python train.py --crop_scale_min=0.3 --kernel_size=3 --optimizer="normuon"
Rows from block 5 of a small self-supervised image encoder, named by matrix and row number. Rows with one number belong to one channel. Each number is 200 + 20 x the weight over its row's rms, rounded and kept within 0 to 999. All counts start at 0.
After each channel's rows are labels from the 100 images, of 14848, where the channel reaches its highest value: "peak at" is the part of the image that holds the peak. Only what is clearly more common there than usual is listed. The data: rendered dice on a table.
# convs0: first 3x3 conv (model.blocks.5.convs.0.weight, 176x176x3x3, each kernel summed), inputs 0-87
# convs1: second 3x3 conv (model.blocks.5.convs.1.weight, 176x176x3x3, transposed, each kernel summed), outputs 0-87

convs0.17,196,166,217,227,170,203,192,203,224,237,186,188,180,206,202,219,219,207,224,153,182,192,178,231,189,189,173,158,194,176,145,205,199,203,174,181,228,186,231,198,238,197,207,215,209,168,152,196,245,192,193,220,203,207,231,171,211,201,217,166,229,201,187,229,203,189,201,223,202,202,188,191,190,237,161,222,172,198,179,213,213,197,160,197,217,186,224,213
convs1.17,210,201,219,234,203,199,200,197,189,174,178,194,212,189,202,175,188,194,223,202,183,227,202,215,190,188,202,216,192,197,216,197,210,176,205,201,171,196,190,193,189,218,194,199,223,191,197,208,213,211,203,269,196,189,251,224,200,218,188,218,206,200,215,200,175,179,161,189,206,155,188,208,185,203,218,185,182,205,213,247,195,168,212,207,195,190,184,185
peak at: centre

convs0.19,215,190,213,200,185,216,231,179,194,190,216,213,256,172,203,191,193,207,230,183,189,204,167,196,216,201,194,199,199,193,199,183,180,209,228,211,206,188,182,191,197,196,210,156,221,216,196,196,200,195,218,180,188,205,228,185,188,182,191,193,209,189,171,210,219,162,193,204,228,229,233,215,217,209,217,194,192,188,187,181,207,205,200,181,234,193,201,225
convs1.19,204,217,198,208,168,186,205,165,195,208,207,205,207,196,190,202,207,184,198,214,185,185,242,207,218,178,178,213,212,190,218,206,205,228,192,125,205,199,193,166,200,224,224,181,231,203,222,191,223,207,205,230,195,190,214,193,178,195,194,209,234,230,222,204,164,227,161,185,221,174,183,205,174,188,180,221,226,202,213,202,199,209,175,175,226,215,193,228
peak at: top centre

convs0.47,204,193,244,183,179,204,210,164,172,211,178,208,201,195,210,193,182,231,218,167,197,172,213,231,190,181,197,192,231,166,158,217,179,204,196,184,203,179,184,184,232,192,206,201,187,188,194,194,202,181,220,163,234,194,191,157,202,224,235,235,225,179,232,207,185,182,202,199,186,189,213,218,167,225,245,228,184,212,182,186,183,192,193,216,203,174,171,185
convs1.47,177,202,225,199,204,172,190,209,173,197,173,188,198,212,199,213,177,212,202,163,189,214,194,176,201,208,153,172,209,171,158,237,221,216,208,198,241,215,200,187,204,205,208,231,180,223,188,232,175,184,201,178,220,202,213,186,192,197,189,187,194,204,172,155,191,205,159,179,212,182,190,163,192,204,222,180,228,187,181,212,194,193,197,209,185,220,199,189
peak at: centre; top right

convs0.141,183,203,242,210,186,270,195,185,195,185,209,191,192,193,186,195,173,219,210,156,216,211,179,187,199,185,149,192,198,215,232,187,205,216,198,187,214,192,201,193,133,217,209,205,165,212,182,198,193,182,156,187,209,227,196,216,192,195,182,212,180,199,200,187,216,193,179,167,196,242,204,198,210,198,172,216,217,186,201,193,195,208,193,184,202,224,200,205
convs1.141,211,178,170,201,172,211,187,188,187,198,212,187,181,195,201,240,195,165,216,218,233,214,157,198,201,231,193,194,193,178,211,200,205,190,210,201,197,178,168,172,134,193,171,207,241,216,192,206,232,185,202,181,227,169,183,235,202,226,158,201,227,219,182,221,194,210,214,202,204,162,202,202,196,199,215,228,191,208,227,215,195,194,201,179,209,212,195,220
peak at: middle right

convs0.29,189,166,221,212,225,221,235,211,189,197,210,205,199,208,190,179,190,209,205,222,206,205,205,160,215,222,213,192,202,191,248,188,221,213,185,202,187,211,171,156,165,224,202,181,223,171,174,194,208,201,225,185,164,187,204,207,185,203,179,188,230,190,185,178,170,172,187,173,193,223,207,238,214,203,190,210,215,190,207,193,173,198,220,184,193,159,172,191
convs1.29,200,214,163,206,194,197,184,194,183,202,191,191,194,166,193,192,216,192,183,205,208,198,221,172,206,208,192,196,210,184,211,185,172,226,185,208,205,196,203,190,174,192,181,194,219,160,192,158,273,184,174,207,165,192,175,179,162,197,169,207,240,207,204,216,209,201,209,166,196,163,164,209,160,187,190,244,166,166,204,185,214,216,228,183,179,213,167,203
peak at: bottom centre; middle right

convs0.117,195,210,175,167,238,202,184,196,236,181,195,193,186,195,203,217,181,203,176,209,179,225,208,204,223,200,184,163,228,220,214,179,197,205,204,190,199,185,193,185,222,156,193,222,222,205,190,194,199,186,210,214,187,191,199,209,204,192,202,193,136,201,195,221,207,190,194,192,228,222,215,206,197,198,197,212,195,204,174,171,215,196,208,191,193,211,198,208
convs1.117,226,201,207,158,228,200,184,234,192,285,198,218,226,176,210,204,193,224,182,200,188,205,189,199,168,199,208,198,212,199,197,196,194,204,211,180,197,206,205,181,187,240,218,190,176,201,206,206,185,216,194,178,228,209,198,221,225,205,192,219,82,187,216,206,202,194,203,209,206,215,174,231,193,201,173,193,218,182,200,152,207,197,216,193,210,195,197,188
peak at: bottom right

convs0.98,216,195,209,189,259,192,224,223,186,192,201,205,208,162,194,190,221,223,181,200,194,204,185,205,192,204,170,183,201,196,178,197,191,197,232,251,171,189,201,188,178,167,221,203,222,207,222,173,216,190,217,216,143,202,196,186,207,225,201,191,202,176,193,189,189,187,202,215,198,212,192,183,184,162,219,184,211,239,178,192,204,198,223,177,218,198,191,171
convs1.98,200,187,206,224,198,185,205,197,177,187,211,195,208,169,179,238,210,190,213,214,194,164,205,177,203,216,218,205,194,203,183,163,170,201,147,171,220,207,185,198,207,179,193,226,209,202,211,193,245,194,186,198,185,210,178,181,178,175,187,179,208,195,211,183,180,168,175,151,185,194,193,217,173,178,188,209,199,174,217,188,181,168,188,169,237,211,173,174
peak at: bottom right

convs0.90,233,226,215,199,186,194,185,190,197,191,181,195,245,175,190,208,195,185,239,182,222,168,196,206,216,211,188,179,198,252,229,165,226,205,214,184,190,194,176,238,137,217,218,154,183,200,197,182,182,209,193,212,194,199,210,232,216,220,193,173,190,191,183,200,175,213,155,219,184,181,211,216,172,219,219,215,184,207,188,188,195,195,191,191,204,210,189,213
convs1.90,205,162,167,249,158,167,188,191,203,179,189,217,156,209,213,171,203,198,186,210,231,201,197,196,184,189,200,234,190,201,190,185,208,188,186,210,220,180,194,154,115,190,210,216,257,200,189,204,208,225,193,195,224,206,192,195,194,207,196,186,259,202,202,217,203,209,214,177,221,225,201,189,197,199,191,210,213,183,199,232,217,185,202,165,167,215,178,204
peak at: middle right; top centre

convs0.51,157,202,203,238,190,219,197,185,202,205,223,229,195,226,208,196,227,215,208,159,207,227,210,210,196,190,166,221,206,182,215,216,210,211,222,190,187,225,170,231,183,206,250,225,185,223,192,215,191,197,219,180,174,212,217,198,192,213,201,193,209,224,202,179,204,208,185,203,222,217,205,224,239,217,175,203,211,227,212,225,195,194,161,197,163,168,198,208
convs1.51,166,185,194,209,183,213,209,158,174,205,201,170,193,220,181,195,159,211,209,214,210,211,192,200,219,185,233,219,224,208,220,161,192,219,213,216,201,208,170,173,161,235,201,189,193,194,213,225,158,222,219,161,226,221,207,194,233,201,183,220,202,180,206,216,191,204,227,194,210,168,206,177,194,206,202,190,197,204,201,192,191,213,214,216,183,199,222,200
peak at: top centre

convs0.58,185,182,187,225,212,214,178,198,187,201,186,206,222,161,176,191,188,231,172,236,211,213,187,188,189,182,177,206,165,180,184,184,196,186,241,211,183,234,165,161,181,160,213,191,202,172,148,187,197,200,190,219,215,201,190,187,202,208,183,184,223,193,165,186,216,205,159,212,191,234,178,217,189,190,218,203,198,174,167,191,201,218,201,182,214,235,174,187
convs1.58,229,192,168,200,179,181,201,201,194,197,199,218,195,194,194,181,179,195,206,220,200,209,197,166,191,199,201,203,209,214,152,212,149,208,164,209,231,212,204,196,197,206,189,227,227,180,220,128,202,208,204,223,192,197,162,156,208,187,211,196,201,193,191,244,184,213,187,186,183,218,180,212,223,204,168,228,203,208,215,211,179,200,217,172,233,247,190,201
peak at: middle left; top centre

convs0.115,206,197,200,192,216,179,228,192,206,196,172,184,235,200,202,192,202,214,172,179,169,165,182,197,180,194,178,170,197,158,198,199,191,202,194,159,216,197,242,228,190,175,178,217,170,173,200,192,229,183,198,225,217,201,194,162,207,195,216,174,214,197,205,207,178,198,184,177,183,248,199,211,170,204,206,206,148,213,226,205,181,188,141,196,211,189,181,172
convs1.115,213,192,217,173,200,218,227,169,221,205,203,220,214,245,209,218,177,163,182,196,186,219,211,206,179,216,197,193,206,182,202,207,210,176,188,234,186,205,213,171,230,273,204,193,210,215,178,203,188,196,204,228,208,207,217,203,202,182,254,186,188,204,212,173,227,188,188,216,186,208,219,270,202,180,197,193,229,213,199,234,208,238,203,218,209,234,176,205
peak at: bottom left

convs0.157,181,169,179,177,196,141,212,191,185,214,183,193,244,198,188,215,212,208,216,164,186,178,185,190,244,194,177,182,189,184,221,190,195,190,200,183,197,196,229,191,231,222,238,211,210,245,220,191,196,193,209,227,170,194,189,177,208,213,210,200,228,189,209,238,207,194,248,230,187,242,208,187,220,219,181,218,230,215,211,170,197,180,204,163,226,229,197,201
convs1.157,190,172,194,198,198,165,162,183,205,213,162,191,196,191,206,202,199,210,193,201,189,201,161,187,206,221,201,209,207,199,182,195,181,205,170,205,216,187,161,185,215,196,180,193,190,225,208,174,191,160,179,175,200,158,172,208,185,184,173,205,208,170,165,219,190,194,190,184,199,186,205,176,198,200,215,193,199,199,181,189,200,143,146,142,227,215,163,209
peak at: middle left; bottom left

convs0.78,209,207,204,203,221,208,201,187,258,202,209,205,197,213,190,198,217,224,212,183,182,220,199,167,236,180,209,181,179,189,202,181,190,212,251,252,208,204,201,205,201,216,203,222,186,216,204,183,198,194,210,209,195,180,213,180,242,184,158,171,182,180,195,206,201,278,174,204,203,216,213,213,206,203,201,189,221,216,193,210,201,214,200,218,178,208,209,222
convs1.78,230,201,201,197,226,149,188,183,230,220,157,196,204,188,213,195,199,203,193,217,189,204,192,199,252,202,171,179,206,231,133,201,185,189,241,207,194,173,197,196,187,178,187,214,178,225,178,217,211,188,212,180,215,209,230,154,210,162,214,182,186,190,214,153,204,211,197,180,211,215,215,205,181,210,193,206,237,181,199,241,195,182,196,198,219,204,183,210
peak at: middle left; centre

convs0.119,217,165,183,225,230,210,164,168,209,198,171,195,184,213,189,198,168,224,198,203,216,200,188,187,205,216,188,193,194,165,183,192,207,220,178,215,184,201,206,213,172,210,196,185,196,179,189,192,159,203,214,232,199,198,194,216,182,181,197,233,220,198,187,219,204,185,158,190,187,194,182,266,185,191,287,188,199,212,187,199,180,193,196,194,226,181,177,207
convs1.119,207,183,200,219,181,180,208,205,239,190,164,216,225,219,226,219,215,196,191,161,190,208,182,187,185,205,186,211,211,183,197,217,175,199,233,204,189,189,221,226,166,225,211,210,260,228,181,179,170,184,191,188,220,200,167,191,199,195,268,214,229,209,183,221,202,189,201,205,180,209,184,169,218,204,190,191,242,193,189,202,232,201,163,198,237,179,186,220
peak at: bottom left

convs0.85,177,217,215,233,244,215,171,203,202,205,233,202,229,236,203,185,197,211,207,208,193,178,204,177,220,204,229,189,197,197,199,220,185,205,198,222,189,183,170,212,188,190,189,157,189,208,205,190,192,191,206,191,204,148,175,189,197,195,187,193,206,155,172,211,189,195,214,214,224,140,186,191,191,194,213,214,173,186,191,210,188,197,191,195,189,172,212,207
convs1.85,203,206,159,206,194,171,171,203,202,195,193,201,220,180,208,196,193,203,221,175,194,180,180,196,185,203,195,211,197,219,168,205,217,194,188,189,215,172,169,194,216,179,177,266,188,189,203,177,212,209,192,197,163,193,209,213,189,218,204,205,229,209,183,204,176,208,208,218,196,192,208,112,205,202,160,205,192,168,214,189,176,198,206,208,203,201,196,175
peak at: top right; centre

convs0.26,207,178,167,188,244,200,168,222,199,196,200,200,203,168,186,192,210,188,193,229,193,169,191,188,199,177,191,175,177,200,188,197,178,196,206,224,203,174,263,228,203,167,180,217,183,168,184,180,217,200,189,235,206,207,204,187,204,177,207,149,204,154,173,199,191,186,191,199,193,181,185,190,166,176,217,192,190,159,213,184,188,199,221,231,204,211,197,178
convs1.26,200,229,199,224,201,192,210,213,212,228,207,211,199,185,207,196,192,174,201,228,180,218,137,202,184,169,222,200,209,200,225,192,190,205,197,207,181,207,221,185,198,225,211,225,170,197,201,189,223,188,212,217,210,240,191,220,190,210,194,209,178,199,217,178,230,183,176,215,191,173,201,274,219,184,204,227,214,190,225,180,238,174,189,190,193,190,201,135
peak at: bottom right

convs0.86,180,196,215,203,223,237,185,207,181,198,213,193,181,180,186,186,163,225,184,163,170,203,179,180,160,213,187,206,199,136,221,200,216,217,214,213,203,224,196,228,160,221,212,189,173,173,195,206,197,182,186,207,193,185,185,234,188,139,207,237,204,219,205,173,200,193,174,198,191,231,201,241,193,178,190,202,176,218,225,190,188,201,194,195,196,165,205,189
convs1.86,187,188,172,218,146,234,233,194,234,216,201,205,174,258,194,207,191,232,194,196,239,214,195,217,207,213,219,186,190,190,226,229,198,195,199,208,203,196,241,185,190,223,178,261,235,218,232,194,204,179,216,228,232,215,212,203,207,213,203,223,197,194,225,236,179,201,197,195,195,179,211,202,168,201,193,223,208,241,203,243,214,211,185,196,207,193,181,230
peak at: middle right

convs0.62,198,171,175,197,171,186,188,173,219,219,191,210,211,187,198,196,179,211,190,216,201,170,215,205,194,213,192,185,195,167,187,212,209,206,182,220,202,200,172,208,164,208,183,162,185,209,169,191,192,191,215,209,165,189,208,200,202,200,234,206,198,222,154,217,197,199,196,191,206,243,179,268,195,225,231,204,203,204,189,192,192,210,214,217,194,124,188,223
convs1.62,233,167,175,210,216,176,215,187,212,242,159,187,222,179,209,194,198,182,187,169,182,189,206,179,219,195,222,198,191,200,235,200,172,187,199,198,186,203,207,213,187,184,221,197,213,170,161,173,160,191,224,196,195,145,194,210,190,167,193,214,213,191,147,154,217,172,212,212,179,209,197,197,196,168,184,167,204,177,192,201,185,200,189,178,208,142,203,207
peak at: bottom left

convs0.172,197,198,200,153,231,186,199,270,187,182,184,186,194,235,217,201,209,218,169,210,182,174,184,192,196,192,202,150,174,171,196,179,172,202,216,260,191,208,202,185,197,182,174,216,200,190,195,177,198,199,181,206,184,205,197,185,172,224,180,176,196,220,174,200,221,204,211,194,220,204,198,208,209,171,186,209,152,203,206,179,219,219,202,175,185,201,202,206
convs1.172,169,236,210,194,219,186,176,202,187,219,179,199,226,173,191,228,199,213,177,176,170,208,190,198,182,174,206,208,199,196,175,235,198,187,202,203,206,180,188,180,210,217,188,223,131,191,216,197,204,193,173,188,194,213,207,214,188,186,185,203,193,209,152,193,183,202,191,210,158,174,193,154,204,187,167,241,189,173,212,176,214,214,201,214,193,202,209,182
peak at: top right

convs0.144,179,187,189,214,217,156,189,188,173,208,158,203,218,200,176,213,223,198,192,207,174,182,194,172,200,203,204,228,207,176,188,168,200,193,213,262,181,242,205,166,190,200,198,165,227,201,204,170,171,189,201,220,177,190,181,189,178,184,202,240,213,219,191,211,192,180,226,190,207,228,214,191,191,175,205,226,170,194,176,199,191,180,206,188,183,169,199,210
convs1.144,194,208,176,217,208,206,222,201,219,180,203,240,175,193,219,201,212,218,205,214,200,202,193,213,198,202,212,235,208,226,201,235,198,182,238,229,195,194,207,195,194,207,213,166,179,224,210,185,201,202,232,205,210,197,185,190,186,202,227,231,193,220,199,195,203,167,235,245,206,197,213,227,206,129,193,200,184,183,187,190,210,249,200,192,199,176,218,213
peak at: bottom centre

convs0.159,184,190,175,212,192,198,178,184,190,191,190,177,238,186,197,194,214,207,207,207,151,176,206,181,195,204,214,227,185,200,193,200,195,191,197,192,182,195,186,176,198,195,204,164,217,186,193,206,182,195,177,208,171,184,172,154,199,172,191,231,207,216,194,219,189,165,245,156,220,184,210,166,145,188,190,202,179,178,194,192,195,196,228,190,238,183,201,198
convs1.159,206,209,201,223,208,185,191,231,179,182,192,176,201,166,230,237,180,198,197,204,208,212,180,194,228,193,172,216,204,199,184,192,207,188,226,214,164,158,191,205,207,232,230,175,150,199,210,239,198,235,192,211,206,161,182,211,210,181,202,207,208,198,219,206,213,185,215,199,184,208,205,189,208,173,187,211,202,205,212,199,250,181,196,209,173,183,145,189
peak at: bottom left; bottom right

convs0.52,180,200,195,257,217,218,180,223,168,211,220,205,218,152,162,219,192,190,200,157,200,208,191,182,216,212,199,189,185,154,237,190,221,201,184,226,196,217,169,203,203,221,191,227,180,185,204,213,193,176,156,207,172,192,215,216,167,225,189,232,229,201,199,189,190,202,197,195,181,211,213,181,201,194,225,197,165,167,216,128,210,184,182,206,184,136,207,199
convs1.52,202,208,188,189,179,222,171,236,173,185,180,181,199,116,202,210,191,172,173,231,196,204,200,216,226,198,217,253,216,196,235,188,215,198,230,208,182,209,185,204,190,201,198,191,213,165,209,201,202,228,195,194,180,210,194,214,206,217,167,182,227,227,194,232,221,222,203,189,219,194,188,185,200,189,204,231,178,186,188,209,222,214,212,199,200,188,148,158
peak at: bottom right; bottom centre

convs0.99,166,176,209,214,214,196,169,199,194,215,210,198,212,218,175,212,220,274,218,148,181,242,182,184,199,192,165,201,190,192,189,193,177,199,197,217,207,174,178,181,180,205,228,216,183,208,202,188,180,176,202,209,206,210,205,169,197,172,228,213,253,173,207,218,211,228,192,212,190,209,179,210,210,215,191,182,202,193,159,200,197,202,221,195,201,204,193,183
convs1.99,210,191,219,187,199,189,177,209,190,211,155,192,192,177,194,190,215,192,217,250,209,195,216,208,230,227,182,189,207,230,125,204,158,220,226,207,219,199,181,200,204,158,203,201,210,213,176,158,192,201,193,181,185,212,206,145,205,213,221,199,188,198,192,191,203,205,218,166,183,191,185,189,230,243,148,173,213,192,190,205,191,206,222,192,199,234,192,189
peak at: bottom centre

convs0.116,210,194,195,199,176,214,253,192,230,193,179,216,186,181,161,207,177,225,228,201,192,210,178,209,190,191,159,218,194,248,151,227,181,188,220,221,207,195,188,188,188,208,228,197,198,195,201,175,191,199,212,216,195,201,194,162,177,219,208,167,153,200,216,232,197,189,158,204,215,187,219,221,176,227,201,192,260,205,220,171,208,189,215,171,196,207,212,198
convs1.116,217,228,223,219,196,185,184,195,196,195,210,180,191,197,237,218,212,206,218,203,236,204,184,184,237,217,195,185,231,242,180,222,183,199,183,198,175,197,189,183,188,198,238,227,216,219,165,201,217,182,192,185,207,182,215,242,207,163,177,143,193,209,199,206,212,178,202,215,224,213,193,206,176,170,210,160,200,200,223,198,209,169,172,171,189,252,199,206
peak at: centre; middle right

convs0.27,214,227,225,176,244,207,191,139,195,209,222,188,216,202,212,213,207,192,215,203,196,233,209,192,197,168,193,194,220,208,212,191,214,199,214,217,193,212,191,222,207,275,213,219,175,189,215,188,169,219,229,198,191,189,205,215,209,193,190,184,186,208,236,212,188,233,200,231,209,192,165,188,197,186,224,196,194,210,188,180,195,196,165,189,182,195,222,190
convs1.27,189,164,195,219,198,221,212,210,197,205,189,202,184,197,196,176,173,206,204,229,218,193,168,231,209,163,203,211,197,192,197,156,205,191,202,208,188,154,185,206,193,230,177,211,194,218,219,238,139,184,226,179,199,210,161,209,239,199,214,203,195,213,220,198,176,216,201,203,173,201,174,165,239,188,197,188,232,203,176,228,207,182,200,251,221,194,203,184
peak at: bottom left

convs0.6,228,222,186,199,221,227,246,168,221,208,164,199,208,191,192,193,221,202,212,214,221,207,201,178,211,191,184,192,186,199,180,230,200,185,204,203,205,209,212,223,190,197,225,168,187,218,218,166,166,186,189,240,213,198,182,194,189,188,198,177,232,206,200,196,194,188,202,212,197,259,202,220,199,191,236,199,225,212,164,161,170,185,202,206,185,210,175,201
convs1.6,199,203,212,203,188,193,206,137,206,202,180,212,209,213,196,207,210,197,174,164,211,211,197,216,190,167,218,181,216,224,171,178,183,218,188,236,209,218,195,202,196,221,193,189,215,184,220,221,205,191,205,190,169,210,188,188,191,205,225,160,184,178,198,183,165,195,206,184,213,191,181,174,206,189,156,168,202,193,199,213,217,203,221,194,165,192,166,184
peak at: bottom centre; top left

convs0.74,213,202,224,194,162,217,200,192,203,176,205,182,212,230,182,172,182,199,193,159,178,188,162,188,228,193,177,179,180,196,196,182,188,192,215,185,183,172,214,207,183,188,181,151,240,200,184,193,213,221,197,178,197,204,196,161,250,186,154,220,208,197,202,206,232,191,177,204,188,216,241,192,188,216,231,218,186,196,194,204,207,203,204,187,223,214,164,198
convs1.74,211,211,223,226,199,175,195,208,227,171,188,207,207,191,207,176,204,201,173,167,182,222,183,204,221,170,213,196,221,195,165,153,184,207,189,211,172,224,207,180,133,197,205,213,189,179,212,191,207,202,197,205,205,215,200,207,229,194,195,192,238,237,202,211,194,237,198,201,180,229,194,220,178,222,210,204,198,200,191,219,224,210,195,204,163,216,196,208
peak at: top right; centre

convs0.149,181,186,201,193,250,191,195,239,187,205,210,211,236,179,203,210,226,189,175,179,174,202,174,185,201,238,190,204,165,195,192,181,200,230,242,224,207,182,213,170,196,206,210,207,209,221,188,199,238,222,192,183,187,186,191,191,220,166,185,227,183,189,178,210,202,181,204,201,203,177,216,189,190,189,169,255,203,208,187,196,190,200,212,203,216,204,198,200
convs1.149,190,215,184,258,184,199,208,222,208,195,176,193,178,202,194,268,230,194,197,174,194,174,204,204,177,228,176,171,179,215,199,157,185,186,197,204,172,203,202,191,188,216,218,165,195,199,191,197,238,178,199,182,190,204,205,205,183,216,173,205,215,192,238,200,216,199,207,199,210,181,230,224,168,197,177,194,197,185,193,195,210,168,196,185,193,210,193,161
peak at: bottom right

convs0.174,212,172,228,192,208,215,178,232,215,237,194,178,211,142,194,196,230,208,185,196,188,163,204,210,189,207,170,155,177,168,208,188,177,195,181,216,227,200,182,219,181,176,205,199,184,190,166,181,232,195,206,234,158,211,232,223,186,175,180,211,215,193,179,206,206,254,186,194,191,174,204,200,225,213,204,206,179,181,203,168,199,222,211,178,181,184,229,190
convs1.174,182,224,188,203,200,178,201,230,188,203,177,193,212,178,195,184,186,170,207,184,218,189,220,231,146,186,202,194,216,184,222,218,196,178,193,176,201,181,212,193,230,188,212,158,204,188,220,185,184,161,220,230,218,202,224,199,211,198,174,151,209,222,194,200,257,201,194,221,210,187,184,239,239,174,178,214,196,182,173,174,227,194,220,195,200,202,198,217
peak at: top right; centre

convs0.83,196,196,203,175,189,181,283,198,175,203,203,197,222,209,219,222,204,182,177,153,190,206,185,172,194,194,213,195,219,184,208,187,206,212,200,220,174,221,199,168,193,217,204,186,206,192,180,178,180,186,191,218,192,206,207,190,209,212,177,217,189,218,204,196,209,207,181,194,219,176,181,181,189,166,179,197,170,196,214,195,183,208,153,212,153,190,202,211
convs1.83,166,182,193,204,188,195,195,238,162,201,177,164,196,180,165,164,169,183,184,223,187,173,202,210,196,183,191,198,189,189,195,196,191,205,161,195,202,200,201,200,191,189,169,172,196,160,190,165,196,172,163,186,200,177,184,154,190,183,207,212,184,208,197,237,186,190,187,206,186,182,219,214,196,164,198,188,195,187,199,193,203,175,159,218,147,168,205,202
peak at: bottom right; bottom centre

convs0.24,222,182,201,217,169,198,209,175,194,202,180,211,202,197,204,193,189,185,232,178,208,173,190,208,185,185,158,185,189,184,150,231,206,191,216,118,199,194,217,216,210,203,177,189,201,182,151,217,210,213,205,231,174,178,228,219,192,153,195,187,201,197,200,204,178,239,202,186,203,225,183,206,176,201,195,188,199,203,198,184,190,183,194,204,201,219,185,206
convs1.24,205,211,213,213,196,237,213,213,213,192,196,220,190,186,195,180,226,194,216,224,197,203,159,206,194,186,216,197,194,210,180,195,229,195,190,199,159,205,195,218,232,162,184,222,184,225,217,194,205,152,177,240,214,210,213,241,188,228,185,188,202,200,212,194,218,182,181,185,206,203,191,250,184,205,210,183,164,231,212,210,235,174,184,169,148,179,208,232
peak at: middle right; middle left

convs0.136,185,214,202,177,188,234,202,185,211,197,215,202,184,214,202,206,189,198,221,175,227,165,224,209,186,205,206,180,215,206,216,203,202,221,177,176,237,190,229,199,197,210,195,227,184,190,201,225,205,200,221,237,250,226,227,195,201,211,226,192,214,196,195,174,213,216,197,208,203,203,187,206,221,219,211,213,204,177,233,205,213,194,203,204,173,202,227,228
convs1.136,211,198,173,217,165,190,179,177,199,134,196,188,192,171,216,180,174,185,209,209,204,190,149,196,185,191,188,196,185,168,182,194,216,198,176,203,205,146,178,196,170,181,196,234,201,180,191,200,205,188,199,226,176,179,201,191,191,219,187,180,195,198,181,176,193,193,184,170,210,217,193,197,193,196,210,205,198,193,205,187,195,154,212,197,166,188,200,183
peak at: top centre

convs0.75,186,200,140,142,194,202,212,191,188,221,179,199,190,222,210,181,185,179,210,187,190,223,171,179,178,189,223,165,184,167,195,208,202,193,213,230,207,207,220,198,176,221,181,206,201,173,166,184,187,180,194,246,186,218,224,191,197,175,208,211,163,223,192,200,181,209,198,181,210,186,158,213,196,216,201,190,171,217,211,223,202,184,209,194,193,189,232,199
convs1.75,192,208,191,186,180,214,193,214,189,216,208,219,239,178,196,172,191,189,180,213,177,185,214,169,178,193,222,190,209,164,181,172,188,191,202,204,211,167,199,230,217,216,146,198,187,172,192,161,208,200,212,209,176,211,180,192,177,210,202,212,202,217,194,208,216,197,163,209,188,149,185,212,212,193,226,191,133,199,208,178,199,204,216,208,161,179,194,184
peak at: top centre; top right

convs0.87,206,188,199,185,171,218,270,164,206,193,191,186,172,272,241,193,211,225,204,169,211,211,184,177,193,194,208,214,207,171,168,200,191,202,214,213,186,214,255,202,210,196,187,200,219,201,192,198,206,191,199,199,218,199,209,184,201,180,209,187,194,197,227,175,216,208,191,174,238,209,197,209,144,174,215,203,175,233,190,258,200,207,167,180,184,194,184,198
convs1.87,196,170,198,203,202,187,184,210,187,211,187,209,179,221,180,182,177,212,193,209,190,178,219,208,219,166,177,191,169,196,213,196,227,195,202,163,168,186,163,197,227,206,170,160,203,193,207,186,201,183,172,203,210,198,203,199,189,217,223,248,192,202,226,223,217,178,170,199,166,174,181,232,222,182,199,194,188,177,182,202,209,218,197,238,179,187,253,222
peak at: top centre

convs0.167,230,221,205,216,190,183,213,180,190,187,223,197,193,227,215,201,179,220,214,191,204,186,211,205,169,183,191,190,210,195,201,181,210,212,195,178,205,202,155,192,181,163,232,208,175,183,174,183,217,176,197,187,180,191,166,166,177,193,220,196,171,194,230,214,194,178,228,198,211,237,196,206,168,192,149,214,248,204,197,175,193,184,210,183,167,198,175,206
convs1.167,189,191,209,201,190,188,174,191,190,211,184,176,192,191,204,220,206,201,192,181,203,218,199,215,211,216,221,224,188,220,211,205,234,222,173,205,187,175,209,211,204,216,198,193,202,199,178,221,196,170,219,209,189,192,245,238,203,234,188,187,184,194,199,210,162,187,218,216,256,197,199,199,177,164,183,197,176,204,182,214,189,154,210,198,186,200,193,230
peak at: middle right; centre